config.yaml
train_examples: 78125
hop_length: 160
arch: "xception"
widths: [128, 256, 512]
init: "lecun_normal"
ema_decay: 0.995
decay_fraction: 0.3
Rows from block 2, named by matrix and row number. Rows with one number belong to one channel. Each number is 50 + 10 x the weight over the matrix's rms, rounded and kept within 0 to 99. All counts start at 0.
# convs1: first pointwise conv (model.blocks.2.convs.1.weight, 256x128x1x1), inputs 0-127
# convs3: second pointwise conv (model.blocks.2.convs.3.weight, 256x256x1x1, transposed), outputs 0-85
convs1.37:41 55 44 53 38 49 50 56 46 57 65 38 41 60 46 36 50 52 38 54 58 61 56 53 61 40 38 52 32 50 49 45 45 67 48 28 41 41 60 60 52 43 59 58 42 47 46 44 57 44 71 55 71 53 57 22 44 49 47 43 51 43 48 51 32 53 53 51 57 33 30 48 59 50 72 47 47 51 58 62 32 61 64 44 60 44 51 42 35 58 54 36 62 51 42 50 60 50 68 46 58 48 67 41 47 45 38 63 46 39 45 42 43 52 31 60 49 48 63 63 63 64 61 52 58 41 66 52
convs3.37:45 61 42 41 57 55 29 50 66 56 45 48 50 42 46 50 53 67 50 61 60 39 60 56 63 56 66 38 50 46 63 49 53 39 45 45 51 52 50 46 40 55 52 36 38 33 62 31 47 61 44 60 52 58 32 62 38 45 77 50 61 53 66 62 49 36 63 58 52 70 59 40 53 62 55 62 30 50 61 57 43 65 47 64 54 32
convs1.40:64 43 48 46 57 44 38 49 51 48 51 46 44 50 50 55 56 49 43 51 60 51 46 45 53 55 57 60 49 55 40 40 45 49 37 49 49 69 64 55 37 61 62 43 57 53 31 51 71 50 52 68 47 35 53 58 86 42 55 53 46 28 55 67 39 63 41 48 49 39 42 58 53 65 60 32 46 61 53 23 49 54 64 38 50 51 50 51 53 39 53 56 56 45 56 42 43 67 44 56 37 61 49 51 43 49 56 28 50 43 46 42 49 55 67 49 51 51 53 53 48 36 66 51 60 51 65 51
convs3.40:61 41 63 40 61 38 53 61 42 46 44 59 53 57 46 55 41 68 47 65 54 39 55 39 57 46 49 33 36 66 49 73 42 45 70 56 45 55 51 42 40 55 70 63 44 47 50 67 44 49 43 61 47 60 50 45 61 54 45 61 49 42 54 62 53 63 57 42 39 49 57 54 77 54 49 51 42 42 49 36 40 46 37 66 34 48
convs1.41:64 46 52 24 44 40 52 59 41 37 54 52 45 63 47 51 22 63 43 58 43 74 67 78 54 54 60 60 48 64 44 53 57 48 52 53 30 64 45 64 69 65 46 54 48 36 47 59 61 45 65 52 70 52 62 35 44 65 47 56 37 56 54 60 57 57 51 59 47 36 48 51 57 46 66 57 58 54 46 54 49 57 55 58 48 38 45 38 47 71 55 66 52 56 49 41 59 51 48 45 41 55 52 46 33 31 38 45 41 51 56 41 62 48 49 60 49 52 09 31 37 43 21 45 46 58 61 41
convs3.41:51 39 57 43 57 45 45 50 55 36 63 61 56 38 59 42 56 45 19 39 46 50 60 58 43 45 45 35 48 50 24 59 67 40 36 48 49 50 50 42 54 36 55 53 38 46 45 37 49 53 39 55 66 48 64 25 45 36 57 49 46 55 52 55 60 45 43 29 67 52 53 48 61 38 33 41 50 58 41 72 59 48 42 50 34 61
convs1.43:57 41 51 46 12 53 57 50 48 52 50 25 57 43 56 47 61 59 59 47 45 65 50 43 47 58 54 41 50 61 41 57 55 57 48 33 47 50 49 45 52 56 54 42 40 54 60 61 55 47 46 42 47 54 42 60 52 28 67 49 65 47 42 42 56 56 45 43 46 50 54 51 58 50 54 58 37 40 57 44 47 59 54 41 53 53 56 53 59 68 41 48 69 55 55 61 60 53 54 30 60 35 53 44 50 44 45 49 44 54 46 43 64 50 46 56 48 53 42 35 51 31 60 47 48 42 45 61
convs3.43:69 40 69 43 51 53 66 55 49 39 50 30 33 44 49 52 62 36 48 46 46 39 41 65 80 47 66 59 56 86 47 43 40 51 46 53 53 40 47 58 54 57 61 53 59 42 57 53 52 40 47 56 27 27 77 46 70 33 69 54 68 51 56 48 57 39 42 50 52 46 39 64 39 52 59 63 46 48 57 57 49 54 50 69 55 58
convs1.47:45 44 59 47 57 49 45 60 25 40 58 63 57 54 60 48 46 45 52 54 49 54 67 51 61 31 19 40 57 47 46 68 55 62 59 81 41 37 42 45 50 56 48 51 23 54 43 59 47 69 52 36 49 63 46 75 49 49 44 48 56 66 43 58 47 26 58 47 69 53 44 42 55 49 34 40 41 50 46 50 56 62 39 30 47 35 36 47 30 24 44 52 47 47 67 47 53 57 46 36 76 34 37 37 50 64 47 67 46 49 42 62 41 65 47 66 67 51 47 53 47 65 68 54 45 35 80 43
convs3.47:47 73 47 60 60 38 99 43 52 43 55 33 53 56 46 56 40 57 59 49 47 68 47 60 50 61 60 47 48 36 51 45 55 35 57 66 50 66 59 57 65 65 68 43 09 42 68 22 48 56 40 44 51 50 38 54 39 78 73 52 64 41 47 80 59 46 52 61 72 52 63 65 47 63 52 56 52 66 57 46 47 49 48 59 55 53
convs1.48:50 47 44 60 65 35 59 56 50 44 48 53 44 53 55 51 52 48 50 49 64 35 44 48 55 38 41 56 55 46 53 57 48 47 41 45 51 58 45 38 37 52 37 52 57 60 46 75 75 60 54 40 53 58 48 31 52 43 46 52 71 38 64 32 72 67 50 50 66 60 65 52 49 48 52 62 49 48 61 60 58 71 41 57 51 53 46 60 29 41 56 78 53 30 36 50 62 40 67 56 57 27 30 58 53 55 37 39 50 46 56 52 50 35 53 60 70 32 33 66 30 57 49 53 57 52 39 55
convs3.48:62 52 43 41 42 61 35 36 61 56 54 59 48 55 65 41 43 32 39 38 34 26 47 45 60 27 55 50 50 59 52 41 58 48 59 49 43 50 39 43 50 45 66 33 78 48 59 53 43 48 52 53 35 30 45 50 41 50 31 56 76 47 44 41 56 34 42 51 42 42 43 62 55 48 50 53 51 34 45 48 58 49 38 54 42 49
convs1.50:73 53 47 45 36 45 73 51 47 57 47 66 47 54 37 52 38 34 58 61 45 66 49 45 54 58 52 38 64 43 35 58 43 40 45 33 54 56 68 66 40 49 44 52 26 40 65 66 64 39 62 32 45 48 58 47 45 70 41 42 51 44 43 59 53 55 60 48 44 47 44 52 39 51 42 45 55 41 51 34 44 39 45 63 48 54 50 50 36 62 56 37 55 53 40 57 46 54 24 40 51 35 55 47 57 53 48 47 42 69 52 57 53 53 56 50 41 48 40 52 45 36 38 55 53 46 44 59
convs3.50:42 43 55 42 61 52 51 44 53 53 45 46 46 33 50 50 38 56 63 46 36 49 57 54 49 69 32 66 43 58 56 64 47 44 42 38 51 47 31 35 55 21 42 33 46 43 39 62 57 32 50 46 56 66 55 58 49 27 61 59 36 55 60 43 68 65 43 41 50 53 58 35 48 46 48 51 46 57 52 67 54 50 52 58 63 51
convs1.51:47 54 54 54 64 52 53 73 77 52 54 36 56 47 62 61 42 46 53 59 47 49 39 48 53 60 35 43 43 41 48 54 67 59 68 59 66 67 53 59 40 55 49 48 48 58 61 55 62 52 50 42 55 65 38 69 46 51 48 46 52 35 51 46 54 46 53 36 43 66 47 41 10 43 62 39 65 43 69 47 84 52 30 58 52 49 53 55 61 47 55 35 47 57 52 71 54 68 57 40 41 39 53 53 44 63 73 57 59 44 45 51 55 42 44 34 52 66 11 41 54 54 43 64 51 48 53 56
convs3.51:48 55 58 45 67 40 52 52 47 79 54 43 48 43 58 46 61 56 53 63 48 50 41 52 76 45 50 38 54 59 54 54 62 59 72 59 45 44 51 76 52 35 48 38 57 63 47 44 50 58 54 48 52 55 35 46 60 44 44 52 49 61 47 29 60 16 48 40 50 45 47 53 44 50 65 46 62 47 39 55 47 47 59 38 56 52
convs1.54:49 43 56 56 68 69 44 37 30 22 53 57 41 56 41 88 51 59 47 44 63 72 54 49 65 60 53 54 52 53 54 37 47 39 51 46 48 48 63 47 28 44 14 66 50 41 65 60 58 52 48 54 38 57 54 34 46 66 46 50 55 43 57 51 54 52 53 50 53 47 49 63 58 24 72 49 52 65 50 37 47 52 38 63 53 44 51 60 44 62 54 36 52 38 52 56 42 58 44 53 45 53 49 50 44 55 40 37 59 36 42 39 46 41 47 49 37 57 36 39 56 43 39 46 67 53 58 45
convs3.54:65 39 45 41 57 51 38 50 55 45 52 41 70 32 34 50 64 52 57 57 53 47 44 73 40 47 49 51 54 28 64 49 48 70 52 51 66 54 41 47 54 53 61 59 41 41 48 58 39 44 50 52 71 62 65 41 32 47 47 62 45 60 52 48 31 37 39 47 48 50 51 41 58 35 40 57 48 70 61 63 59 40 55 56 41 46
convs1.55:60 53 52 45 57 43 45 54 44 52 49 49 60 43 57 51 50 53 60 62 55 54 51 51 47 63 50 29 54 45 23 50 46 43 40 39 48 42 36 34 61 52 55 57 43 50 44 31 66 64 51 54 30 53 54 43 43 47 22 35 56 49 49 67 56 47 75 50 46 53 64 33 54 34 30 60 63 45 35 44 33 45 08 56 50 71 52 45 59 49 45 43 53 44 59 52 41 48 48 53 59 30 29 55 42 45 58 34 45 54 48 45 62 47 53 59 37 55 28 41 53 42 45 55 48 36 58 47
convs3.55:44 39 46 46 57 33 60 43 47 55 55 60 53 40 42 31 45 49 46 49 47 57 42 45 43 46 57 51 61 51 43 51 58 48 57 40 51 25 62 56 56 57 51 60 62 43 30 56 38 58 50 57 44 50 45 42 43 49 45 50 52 54 47 33 48 50 48 44 55 57 43 56 42 35 45 47 37 51 31 58 41 43 39 46 56 49
convs1.56:58 70 53 47 50 46 44 63 35 51 61 65 45 64 59 45 50 59 56 29 48 56 56 63 50 52 29 48 49 50 44 50 58 54 60 37 41 58 46 58 41 49 59 45 52 49 60 50 21 42 47 50 53 50 51 50 51 49 44 38 53 57 29 52 46 47 28 35 57 57 35 34 40 31 40 49 63 60 61 63 51 43 56 67 47 60 48 37 69 41 55 57 50 41 57 57 49 50 54 45 56 42 62 58 60 64 67 43 48 55 46 40 46 47 50 59 66 48 45 44 41 56 37 59 48 61 54 51
convs3.56:64 49 54 62 47 56 63 49 43 38 61 60 65 70 48 38 48 47 49 54 48 44 44 40 56 61 56 53 54 55 37 36 59 58 45 30 49 55 51 44 45 34 41 66 45 34 59 63 40 54 50 58 55 53 64 46 39 38 49 67 46 45 50 32 56 68 63 41 62 54 32 61 52 60 45 39 72 63 17 70 49 59 54 50 47 51
convs1.57:58 42 47 44 43 15 40 44 55 52 59 46 53 49 46 59 48 65 39 56 44 57 55 39 56 40 45 55 48 48 44 61 50 53 56 39 89 49 63 56 53 57 44 64 46 59 54 51 59 47 36 61 52 51 44 47 43 50 53 37 37 56 36 48 55 46 69 45 45 24 44 33 47 48 61 54 53 52 28 48 30 58 55 55 48 38 47 53 41 47 41 43 59 52 50 32 41 30 49 44 47 30 55 43 40 63 49 50 34 52 56 41 67 34 47 62 56 51 22 50 53 48 42 48 48 57 39 51
convs3.57:57 64 20 61 44 61 60 54 49 59 39 54 46 67 56 41 55 52 44 32 46 52 51 53 56 42 57 47 46 46 62 42 43 64 50 46 60 45 53 66 51 51 67 50 52 48 61 54 52 60 50 30 45 57 43 35 50 48 39 46 60 81 45 54 51 63 52 54 52 48 36 64 39 59 57 50 41 54 56 57 44 38 69 52 48 37
convs1.58:50 43 51 57 48 49 42 25 49 41 52 56 36 49 72 55 44 56 58 46 14 52 53 40 45 54 51 52 38 23 66 50 41 46 56 53 50 45 44 41 59 39 59 67 66 85 52 56 69 62 55 57 49 68 38 37 56 60 57 59 38 45 46 65 40 58 22 47 73 50 47 61 56 42 58 58 38 48 53 52 47 39 36 43 49 28 43 34 62 48 51 49 71 65 53 51 62 61 60 47 51 47 39 43 38 35 67 43 52 55 60 45 50 46 57 49 52 77 58 58 38 52 50 48 36 31 29 40
convs3.58:82 32 52 58 37 63 33 49 52 44 47 55 43 62 59 41 63 58 45 51 30 48 44 56 60 38 49 64 49 47 41 59 50 35 57 69 56 46 21 51 39 56 72 30 73 52 43 46 53 45 55 45 38 66 31 53 40 68 43 54 38 47 60 42 36 57 48 57 55 48 63 59 36 56 37 47 35 40 36 48 50 69 54 47 32 50
convs1.59:60 47 27 48 26 47 41 48 65 65 63 59 48 54 42 52 62 49 53 54 42 44 50 41 48 40 49 51 57 53 40 69 49 58 67 26 65 55 52 47 65 48 50 46 50 60 60 58 59 25 55 52 45 46 55 54 42 61 50 45 48 51 32 61 38 37 36 64 51 49 40 44 28 48 45 46 50 57 51 66 48 35 39 46 54 46 58 41 62 45 61 36 34 32 69 48 71 46 51 58 40 34 62 59 53 53 54 57 52 41 55 51 57 62 54 53 56 38 59 61 55 37 62 54 27 58 52 59
convs3.59:44 37 55 56 50 45 56 49 54 51 50 56 57 43 71 39 49 44 36 56 58 47 40 31 55 61 70 49 36 39 56 45 49 53 13 48 42 51 64 35 45 43 52 45 52 70 50 53 44 47 49 62 48 35 41 57 50 30 37 41 70 60 35 48 57 59 53 55 52 30 53 53 51 48 39 56 35 41 28 43 49 52 37 40 62 55
convs1.60:45 56 45 61 57 50 52 57 17 42 40 61 40 51 55 70 99 57 42 48 47 69 43 52 54 51 54 40 58 53 48 51 44 38 61 39 53 47 59 58 39 50 42 46 50 54 66 53 48 61 47 54 86 60 52 51 48 38 53 64 51 39 46 42 64 52 54 41 55 69 49 52 45 39 48 50 63 45 44 55 76 48 37 45 52 50 49 61 41 37 53 44 49 52 58 54 71 39 39 54 43 50 45 43 38 63 50 37 54 49 49 54 67 39 48 54 32 57 35 33 44 58 34 51 47 48 47 55
convs3.60:43 56 48 51 43 45 45 45 35 39 29 53 62 51 62 47 47 58 42 44 49 50 50 53 49 48 41 38 45 39 32 67 52 36 46 65 66 52 44 46 60 60 48 48 45 55 48 55 61 46 58 42 49 57 66 43 45 41 41 54 48 60 56 68 44 44 49 41 41 39 58 50 35 51 76 46 84 68 56 51 50 19 40 47 32 62